Rows from block 2, named by matrix and row number. Rows with one number belong to one attention dimension. Each number is 128 + 24 x the weight over the matrix's rms, rounded and kept within 0 to 255. All counts start at 0.
# v: attention value (model.blocks.2.attn.v.weight, 128x128), inputs 64-127
# proj: attention output (model.blocks.2.attn.proj.weight, 128x128, transposed), outputs 64-127
v.22 [141 119 166 151  96 170 117 120 134 115 124 149 121 137 192 115  81 158 116  94 138 146 103 173 166 107 111 107 180 134 118 115 104  94  81 121  71 148 140 135 129 107 121  96 100 135 158 124 170 167 154 123 157 158 131 128 116  97 150 135  88 146 103 143]
proj.22 [122 111 101  91 169 100 130 174 115 123 115 153 157 148  57  87 158 120 152 108 144 141 112  93 114 145 139 173 133 129  96 149 129 134 150 126 102 109 124 123 139 153 142 122 148  84 129 105 134 133 154  99  65 108 127 145 150 166 109  91 129 102 134 107]
v.23 [172 112  97 100  67 142  96 123 138  80 110 131 127  74 133 102 104 123  97 136 136 107 159 152 101 110  87 105 170  93 130 165 109 125 140 164 133 140 135 148 123 155 130 136 111  98 165 112 150 152 145 133 132 126 160 136  77  90 136 126 166 121 100 165]
proj.23 [146 120 141  89 161 126 140 114  88 153 106  82 112 167 157 137 149 121 144 116 113  86 136  97  76 107 145 152 112 139 111 126 120 122 114  83 134 119 137 128 125 114 131 133 115 150 172  95 124 115 125 112 140 157 101 193 136 127 120 132  41 105 165 206]
v.24 [118 126 127 125 155  79 144 102 141 115 148 102 136 100 141 123 137 116 139 140 103 115 133 116 147 118 138 106 131 124 133 121 107 168 129 149 117 107 147 143 151 166 124 119  93 112  94 147 131 154 126 138 179 137 119 144 157 157 122 146 176 132 100 114]
proj.24 [ 92 148 129  86  79 152 136 109 130 122 117 137 145 117  96 114 179 125 132 119  93 135 130  87 121 140 141 110 146  94 160 123 164 125 120  95 159 122 133 114 116 145 127 131 145 148 147 163 144  91 116 125 102 156 146 132 120 146 164 141 130 136 149 132]
v.25 [124 119 132 104 123 116  96 135 166  76 156 123 115 146 119 120 131 115 148 117 118 118 127 121 100 102 111 126 124  95 177 167 116 160 185 160 103 121 101 121 120 139 136 114 149  95  66 162 146 139 140 147 105 172 148 174 165 154 108  77 131 102 126 136]
proj.25 [149 139 120 125 114 150 156  95 138 154 121 138 166 114 184 127 123 120 106 178 158 137 113 118 134 144 131 176 121  78 120 148 113  95 104  90 171 199 115 166 122 150  83 123 119 119 109 125 162 134 116  95 124  99 124  87 102 104 164 192  98 161 101  95]
v.26 [149 132 101 134  86 125 112  66  98 102 125  99 126 100 168 113 120 140 143 137 140 111 127 124 196 111 129 118 160 128  91 165 140 161 153 147 183 178 136 133 131 163 112 145 145 135 158 112 123 128 109 121 118 152  67 101 111 169 196 128  89 161 121 174]
proj.26 [163  78 129 138 140 157 108 128 111 165 121 149 114 197 117 141  84 114  77  86 117 160 154 118  85 141 118 120  99 118 129 139 130 200 131 120 128 102  83 129 145 124 156 140  99 141 164 140 178 109 137 173 114 141 154 191 126 156  52  59 143 142 102 100]
v.27 [140  85 107 112  96 147 101  89 144 136 150 102 110 127  80  95 123 108 112 105 101  89 133 137 131 115 126 127 160 109 121 151 120 159 114 138 118 141 136 137  66 121 105  90 125  80 147 139 146 151 137 145 134 139 107 139 124 138 109 100 153 107 150 156]
proj.27 [122 146 176  94 148 117 130 166 167 117 113 139 129 134 142 131 133 121 118 111 165 178 115 117 161 118 119 116  95  91 104 150 125 121 107 106 157 139 122  73 155 119 180 131 111 177 110 123 157 126 116  90 129 122 107 136 105 125 131 123  81 162 106 132]
v.28 [146 152 119 150 129 140 134 122 123 122 117 139 156 104 156 107 119 120 115 117 151 113 139 132 156 121 130 103 140 163 114 123 128 114  97 146 111 106 139 135 128  77 115 152 114 115 165  96 145 165 118 139 162 145  73 115 134 104 120 152  95 122 140 147]
proj.28 [113  97 117 115 121 110 139 133 109 145 135 139 103 103 104 131 154 140 136 111 134 122 132 106 100 132 117 177  94 120 121  98 185 151 171 126 134 133 133 121 110 156 112 125 111 144  84 146 145 134 119 132 156 137 152 130 132 157 116  85 159 123 124 159]
v.29 [127 112 117 103  68 103 147 118 147 161 108 150 125 149 117 117 139 101 162 133 123  86 152 126 150 157 123 157 180 110 164  98 153 101 110 114 143  99 154 128  83 191 114 108 114  94  78  93 148 109 131 145 123 127 172 126 132 142 150 154 150 119 148 131]
proj.29 [108 148 123 104 145 163 131 125 141 143 171 104 137 102 135 137 119 176 112 138 126 140  90 151 153 108  84  80  96  94  93 114 134 157 140 109 140 127 143  66 160  99 132 146 158 133 159 137 113  96  97 103 125 121  87 148 103  75 153 112 122 164 152 130]
v.30 [132 119 133 130 157 148 153 139 130 126 161 155 111 117 122 156  98 145  94 116 172 132 116 129 117 124  86 111  64  89 124  91 161 123 125 121 125 133 128 130 166 159 160  94 144 147 103 157  95 142  98  94 152 111 150 122 152 145 135 125 151 158 119  95]
proj.30 [152 165 146 131 122 120 109 118 110  67 150 132 140 165 102  81 130  87 113 147 111 122 140 112 130 152 161 141 163 145 150 132 111  81 142 136 104 141 137 122 131 137 128 157 165  72 158 152  99 154 139 178 112 128 139 114  89 157 145 117 115  98 134 115]
v.31 [131 107 151  74 111 135 136 122 102 133 130  98 146 137 100 160  98  78 175 129 124 166 105 130 141  85 156 154 183 143 109 126 159  83 126 128 123 125 154 140  97  63 127 147 167 117 163  68 105 127 136 111 111  93 154 144 153 144 143 162 135 130 134 148]
proj.31 [128 111 120 147 151 100 164 138 152 116 103 156 119 131 170 139 111  67 116 135 135 120 125 124 143 134  80 145  97 102 138 136 112 133 132 127 191 107 141 121 128 128  79 166 139 136  97 106 125 123 107 121  89 135 126  93 145  91 134 124 124 173 123 106]
v.32 [126 114 133 110  91  93 185 140 111  55 144 128 126 154 124  77 124 116 159 113 169  70 164 149 131 135 146 173 141 102 128  85 113  82 136 122 153 183 147 108 203 123 163 138 134 141 119 125  98 102 143 144  95 108 110 136 146 165 183 121 131 142 129 173]
proj.32 [129  72 128 164 139 126 107 145 136 197 157 109 145 141 137  74 144 176  91 131 124 138 120 102 147 127 110 112 142 142 116 139 150 156 135 155 137 126 132 142  96 128 107 145 124 138 169 134 103 107 118 124 149 162 121 132 102 144 130 175 136 119 140 119]
v.33 [146 142 147 124 119 113 177 138  98 118 110 125  96 109 138 151 169 118 117 116 102 111 150 126 100  86 191 118 160 110 121 154 120 115 193 135 138  60 123  94 153 135 131 161 127 167 119  88 164  78  60 131 137 143 143 119 103 172 133 128 162 153 100 132]
proj.33 [135 124 142 113  98  98 129 127 123  88 153 107 132 185 141 140 114 110 149 112 149 144  75 118 162 147 132 115 106 145 149 100  67 162  95 123 137 191  73  95  92 131 127 111 169  58 138 180 124 143 157 149 131 118 103 151  98 102 119 174 163 153 184 114]
v.34 [ 79 127 127 135 151 172 155 114 146 133 120  95 120 125 146 132 166 107 118 136 151  99 110  50 138 171 131 180 179  88 173 157 136 149 168 120 153 127 130 133 159 143 122 100 153 149  95 103 144 112 113 132  89 149 117 116 143 134 144 190 116 104 120 129]
proj.34 [158 137 115 127 141 124 127 128 134 160 147 125  66 157 108 106 110 120 115 107 112 138 145 150 139 125 121 100 104 158 110 106 189 144 126 144 135 102 145 118 133 104 105 148 115 107  88 131  91 191 153 126 127 152 117  95 115 160 150 109 164  99 111 149]
v.35 [110 149 152 110 119 126 177  91 143 122 174  83 147 168 149 134 122 115 139 116  72 126 105 172 137 128 159 115  90 150  92 155 131 142 116 113 115 102 109 115  84 137 126 174 137 107 128 169 138 125  73 142  93 125 128 134 118 135 141 121 148 169 167 138]
proj.35 [129 111 114 153 144 138  84 148 122  90 133 130 185 108 145 112 148  83 128 107 200  89 129 106 158 136 108 139 141 117 135 107 106 140 129 174 132 112 150 126  82 117 137  92 163 136 135 131  99 136 129 121 124 113  98 115 147  97 115 186 152 117 162 105]
v.36 [125 152 141 110 134 157 108 124 115 137 154 103 152 105 166  96 123 123 122 108 140 126 128 117 169 122 100 161  92 145 132 152 169 129  98 145 123  55 120 138 107 117 116 122 174 103 102 175 116 133  70 106 117 123 120 177 150  84 127 124 109 131 134 119]
proj.36 [122 107  47 129 155 112 129 126 165 149  74 130  75 124 129 138 119  81 147 131 150 112 129 167 125 154 140 124 125 114 149 115 114 126 173 143  94 133 167 129  96 113 103 108  86 122  57 109 101 160 138 147 161 127 129  93 161  72 144 153 159  96 123 145]
v.37 [123 124 132 140 132 140 133 116 129 130 152 117 137 146 103 169 135 121 121 146 103 119 104 123 115 127 117 139 147 130 128 148  94 142 144 125 149 129  82 157 117 139 105 134 101 172 125 119 142 136 140 139  90 112 127 106  89 156 161 173 123 147 150 110]
proj.37 [134 164 181 146 163 166  97  94 130  94 173 101 149 113 112  95 101 121  86 100 147 122 128 127 150 129 131 106 152 158 126  93 171 125  84  99 146 100 131  99 138 121 166 166 189  98 102 158 131 142 131 121 139 184 121 140 137 141 110 160 127 117 144 128]
v.38 [150 114 126 136 116 106 148 155 137 147 128 129  95 148 121 141 131 146 129 170 123  95 160 169 142 114 141 156 102 118 147 125 102 113 123 105 151 123 121 102 137 139 117 108 122 101 138 127 118 126 148 131 116 114 122 108 132 134 131 106 109 153 114 154]
proj.38 [141 144  99 104 148 129 128 114 128 110 139 116 139 146 141 111 114 122 108 130 132 178 144 116 106 119 130  92 144 147 124 116 138 114 143 153 108 129 104 132 162 137 130 152 133 137 140 139 164  93 110 116 150 151 119 150 124 111 111 171 147 113 119 119]
v.39 [ 87 149 138 126 141 160 118 132 122  89 127 102 165 127  93 110 139 117 117 117 144  50  81 122 162 140 116 174 149 130 102 122 173  86 122 115 141 138  79 163  92 151 147 130  87 107  97 120 163 148 137 134 102 120 165 154 180  98 155 192 108 139 141  96]
proj.39 [ 89 105  96  93 147 124 118 103 148 162 105 141 100 123 110 168 110 168 148 108 142 135 136 133 104 171  78 119  80  68 148 154 163 188 102 141 126 159 187  94 131 118 119 118 107 125  61 100 130 128 133 118 170 177 143  53 135 108 141 111 126  96 119  92]
v.40 [144 152 120 149 149 155 123 117 116 139 122 138 129 113 200  86  92 126  60 112 127 132  93 148 173 118 109 153 178 132 109 119 148 117 106  63 108 112 179 157  75 133 122  83 192 135 156  95 110 158 100 111 108 150 168 193  95 107 118 114 100  69 144 116]
proj.40 [133 130 133 116 109 114 138 145 125 158 145 129  98 137 129 156  71  85 118 157 139 139 114 185  94  91 166 116 128 131 194 139 106 120 166 158 116 133 150 148 126 115 115 135  83 134 125  96 112 179  88 141 163 106 137 151 139 147 136 102 135 148 122 146]
v.41 [126 121 117 137 139 111 140 100 101  99 136 146 151 131 153 114 140 137 147 108 119  87 157 114 130 136 116 153 115 103 110 127 123 143 110 164 100 151 140 119 114 161 137 147 118 151  73 153 133 137  83  94 142  80 119 152 203 152 179 148 161 128 128 115]
proj.41 [123  96  86 105 127 123 139 138 144 160 102 118  60 125 102 119 104 147 135 108 138 121 148 141 140 107 147 116 107 119 121 162 139 150 163 152 130 163 113 105  78 136  98 136 120  87 104 151 127 129 153 138 110 115 112 115 108 142 102 150 103 133 152 139]
v.42 [142 142 111 136 149 147  98 159 122 155 108 144 104 105 101 155 138 149  92 125 119 151 114 122 120 102 104 132 104 106 149 128 110 151 141 133 142  86 112 146  99 132  90 118 100 140 107 105 128 118 120 123 136 131 131 123 120  97 118 136 118 141 149 134]
proj.42 [127 150 124 111 131 117 117  89 125  84 119 103 116 142 109 143  90  99 138 153 117 121 127 146 110 130 146 129 107 125 127 107 123 109 110 110 123 161 132 117 138 159 146 135 144  99  78 168 160 118 142 134 128 153 126 122 151 120 109 131 133 117 123 109]
v.43 [151 124 143 111 155 115 164 160 155  95  92 109  81 100  76 130 118 119 185 158 122 113 157 151 141 127 176 133 121 118 127 140 132  83 136  95 158  81 142 118 149 104 148 130 145 143  89 103 162  72 130 170  95 150 122 112 134 116  88 157 181 152 113 120]
proj.43 [144  98 102 137 134 123 152 113 123 113 152 145  86 187 169 187 124 167  99  94 102 155 129 110 117 170 110 118  63 114 178 105  99 169  99 131 144 192 137 143 152 138 157 128 111 129 120 134 113 108 138 129 130 131 119  93 123 111 158 118 133 133 116  94]
v.44 [109 123 120 138  88 119  96 121 147 166 155 112 110 151 123 177 122 134 130 150 139 115 156 120 117 105 115 132 133 180 138 134 124 149 162 134 129 143 119 113 133 126 106 130 124  71 122 122 136 125 137 129 141 147 110  87 137 165 138 102  89 112 119 171]
proj.44 [130 160 151 129 156 154 120 138 130 121  99 163 135 118 118  76 153 124 138 150 151 157 157 113 137 122 112 119 168 114  89  76 161  83 125 140 138  71 120 117 177 132 122 110 138 114 175 114 159 103 146  83 163 161 106 153 138  75 109 157 113 129 136 154]
v.45 [143 132  96 138 139 134 147 152 175 104  96  99 124 187 134 187 113 123 135 141 143  98 123 118 147 125 128 140 116 120 152 159 100 153 149  84 132 139 134 101 115 146 148 114 165 149 174  84 125 106 131 129  74 145 145  61 121 128 183 110 118 135 123 160]
proj.45 [162 123 161 124 122 167 119 157  96 160 162 123 147 102 137  74 146 124  77 134 167 153 152  96 130 116 121 123 139 107 118 104 154 120 139 178 142 124 102 167 162 153 121 117 141 149 155 115 118 140 116 107 133 121  89 137 139 121 101 159 155  98 146 137]
v.46 [111 160 146  78 126 135 175 145  88  89 131 115 155 130 115 119 102 149 165  82 157  82  89 179 129 143 142 111 138 153  69 142 188  86  85 143 146 115 127 151 182  79 132 141 161 142 115  96 103 147 130  71  84  70 154 156 167 127 142 107  81 144 105 165]
proj.46 [115  60 104 129 147 118 112  96 189 194  89 128  90 134 136 175 127 171 119 146 148 164 134  77 125 163  94 145 107  48 180 154  40 127 130 101 142 203 141 106  98 125 134 109 110 127  77 118 122 110 163 154 194 153 146 112 102 107 158 166 108 177 185 141]